config.toml
arch = "wavenet"
model = "multi-label audio tagger"
dataset = "synthesised imitations of 52 everyday sounds, one a clip"
train_examples = 39062
noise_aug = 0.01
time_shift_ms = 100
n_mels = 40
hop_length = 160
input = "mfcc"
spec_augment = true
win_length = 512
norm = "batchnorm"
depths = [9]
kernel_size = 5
stem = "single"
widths = [256]
num_labels = 68
init = "torch_default"
residual_init = "zero_last"
optimizer = "adamw"
lr = 0.004
beta1 = 0.8
beta2 = 0.99
eps = 1e-08
grad_clip = 1.0
steps = 17600
batch_size = 192
epochs = 86.5
lr_schedule = "linear"
final_lr_fraction = 0.01
warmup_steps = 880
weight_decay = 0.01
Rows from block 6 of a small multi-label audio tagger, named by matrix and row number. Rows with one number belong to one channel. Each number is 128 + 32 x the weight over its row's rms, rounded and kept within 0 to 255. All counts start at 0. Numbers have three digits each. After the name is the row's rms in percent of the matrix's.
After each channel's rows are labels from the 100 clips, of 14976, where the channel reaches its largest size: "loudest band" is the band of the loudest frequency at the time of the peak. Only what is clearly more common there than usual is listed. The data: synthesised imitations of 52 everyday sounds, one a clip. In brackets: how many of the 100.
# filt: filter width-5 conv, dilation 2 (model.blocks.6.filt.weight, 256x256x5, each kernel summed), inputs 192-255
# gate: gate width-5 conv, dilation 2 (model.blocks.6.gate.weight, 256x256x5, each kernel summed), inputs 192-255
# out: residual pointwise conv (model.blocks.6.out.weight, 256x256x1, transposed), outputs 192-255

filt.167 104:118123168073163180144150101169127160177139114163190174066113138149116163119193156174155073129175130098109140105104146088172084095178158126176164134112154136180136127104106089093171103153090109
gate.167 102:156135129147201136142158192159118132136129140168146110128112215061220120161131129158164156100130157191144128101137125050096150119154190086071163128115156094142097141061153170157120158113113131
out.167 103:106174099106128188193126211098159215144119156149100134099172108159105187171178099104148050167130152109112127123107162103128122125166155077144122207108153148188127126126138069119188185114128140
loudest band: 2000 to 4000 Hz (25)

filt.54 101:134129111133074156200129145154170131145165115063116184094119153116165127124181157180128132149144184159117144150128138122146127108086170124092101126125070129135164126117121146166146118125146224
gate.54 107:108130095139154145142073140126115105147130063125122148136118169098171048096107178134169109122037134150135133122132100118064128131105126124074115115027116112138068108129136122190124101079102092
out.54 111:178149136172151143131146087148133159151095105115119154087124158150135122098079116168146129068174165125176158096164170091173108128169144105143109105090138141158116095111172146175125145151058096
loudest band: 2000 to 4000 Hz (25)

filt.80 100:120124177093106087182140175131146151067100132147130103139128124085130158202115121157106119181154142142102126168132166104141146132126179140135180171120116110146151198139162138074185178131133128
gate.80 103:033085147170122171127092134136128147125212081095157148135116144130133078134147110149139074143070041133124136126133114123099135131076138126056138111118145130168087136057138119170131168071145153
out.80 091:077100105143159127137162111093133113131132179082136135158130111048150133111146173101097116142112124171120143172128082086098164165052128191101179171153153153205142155158128130141142141104105120
loudest band: 1000 to 2000 Hz (28)

filt.86 099:133092198137155104080122147112069089119088178183148117124100106071081108188104128139115092174146104102133168117114143103183077122108122170118142110120193176114127194143161126112135183106112055
gate.86 099:122161141137188151124114142138115126171104099151151088149145191131125138134151107153224090131109107132173099138148121132122157174158114118143128126111159165165176141131176109125151137159177102
out.86 098:128147093205169146107143136149120137131175142120181184084095174159128118122094113138127104102106159177174144097077055109138078069101133132126114118115083091132151104155091171189138147134082120
loudest band: 2000 to 4000 Hz (27)

filt.168 102:094075075171095128061096159142111192120107124122158131150139123179070101129108067121112108127128094076171119136073142190123112156089086128133108114123121103090124130190126085119140115129149116
gate.168 099:149152055123176144091120176119111106135115077151130080150129203070148081166112092117139112107077149166121100092154109091103169147135107086118157158075140099119081154110161119115127120137122144
out.168 104:120120107176194142089112176132104176039107094134147133138123140118124075126121100191110141164124132134056108059087109071124095123115133122173167131089210159113114059132116136116095149096085118
loudest band: 2000 to 4000 Hz (29)

filt.28 096:106076137132028116130064140091148119123200066089155152144117061120105130132105141116106083149118155126129165141089137150136077091085156117122151119128087239143084114107100123148139150085118149
gate.28 104:110098114167137157140078148153110132195147077130160171138135138113176090112161164164174108158079145154168177130115131134102112155051144113017116132073136092138118100095173154210129092095136139
out.28 083:143140122111136020126119110068109122146144177125107093166142121140111153123113149124077130066141127129182150111163192164083160096138080078142107139087107117150107137129169118135110100130129119
loudest band: 500 to 1000 Hz (34)

filt.128 101:121154127171113078116083176086068135137164102132053115191186127125102140134052124085135129108021110153144140136150140192095155183048070111104124115099087187126135146155208136114102134148155149
gate.128 102:058098145161117194186108171175148154172133089086139193122123145082167116150163164137176072181097139130136156176115105120127106132102181110120148173126155137160144177130138161116213113112120143
out.128 099:169131130090107103078099066123097097108120116183107094134155129134108169129137093183073115138128129101113083088163138175112116164119112150124136145131135044063105169144172070102173073094112076
loudest band: 500 to 1000 Hz (33)

filt.226 101:097145100149077120101073156103128164145117084079068100142205101144072108105107102093085126154091082112118119201128076184129136144060060137140037102140149132076174151159100127128135134084138160
gate.226 102:087153111135149155124093170136093128133110080150141097153167179050156100165154093176161066149056125157137114120119122116104135138087108095091152165035111136168152171121179098120176135101124136
out.226 102:130120102137121131098126167114156141068120077085061118148127165120058118128082076132125128146163075131120056129112107181131136182117181106115154157131160163110173135091143117121108142078140166
loudest band: 4000 to 8000 Hz (45)

filt.201 101:136163129154111088170159126127162154104134090135113108168129207097149159152113105129146136108129169170110126130133191146099167097104182109109201153108063147152147108118162130130167153108127183
gate.201 106:109095118167127192151061133130088117188189086131147156118119161153136129139150149188180071126102147129138150121106126120116091097099158110125134120086090178151144123118135161182094097110168150
out.201 119:161166137170144102125126111080120108108169106118086105113105198083095111173129115133125093130130099105022067120161182073126146101143125145134121114131161125104078139155141119069103133114128195
loudest band: 1000 to 2000 Hz (33)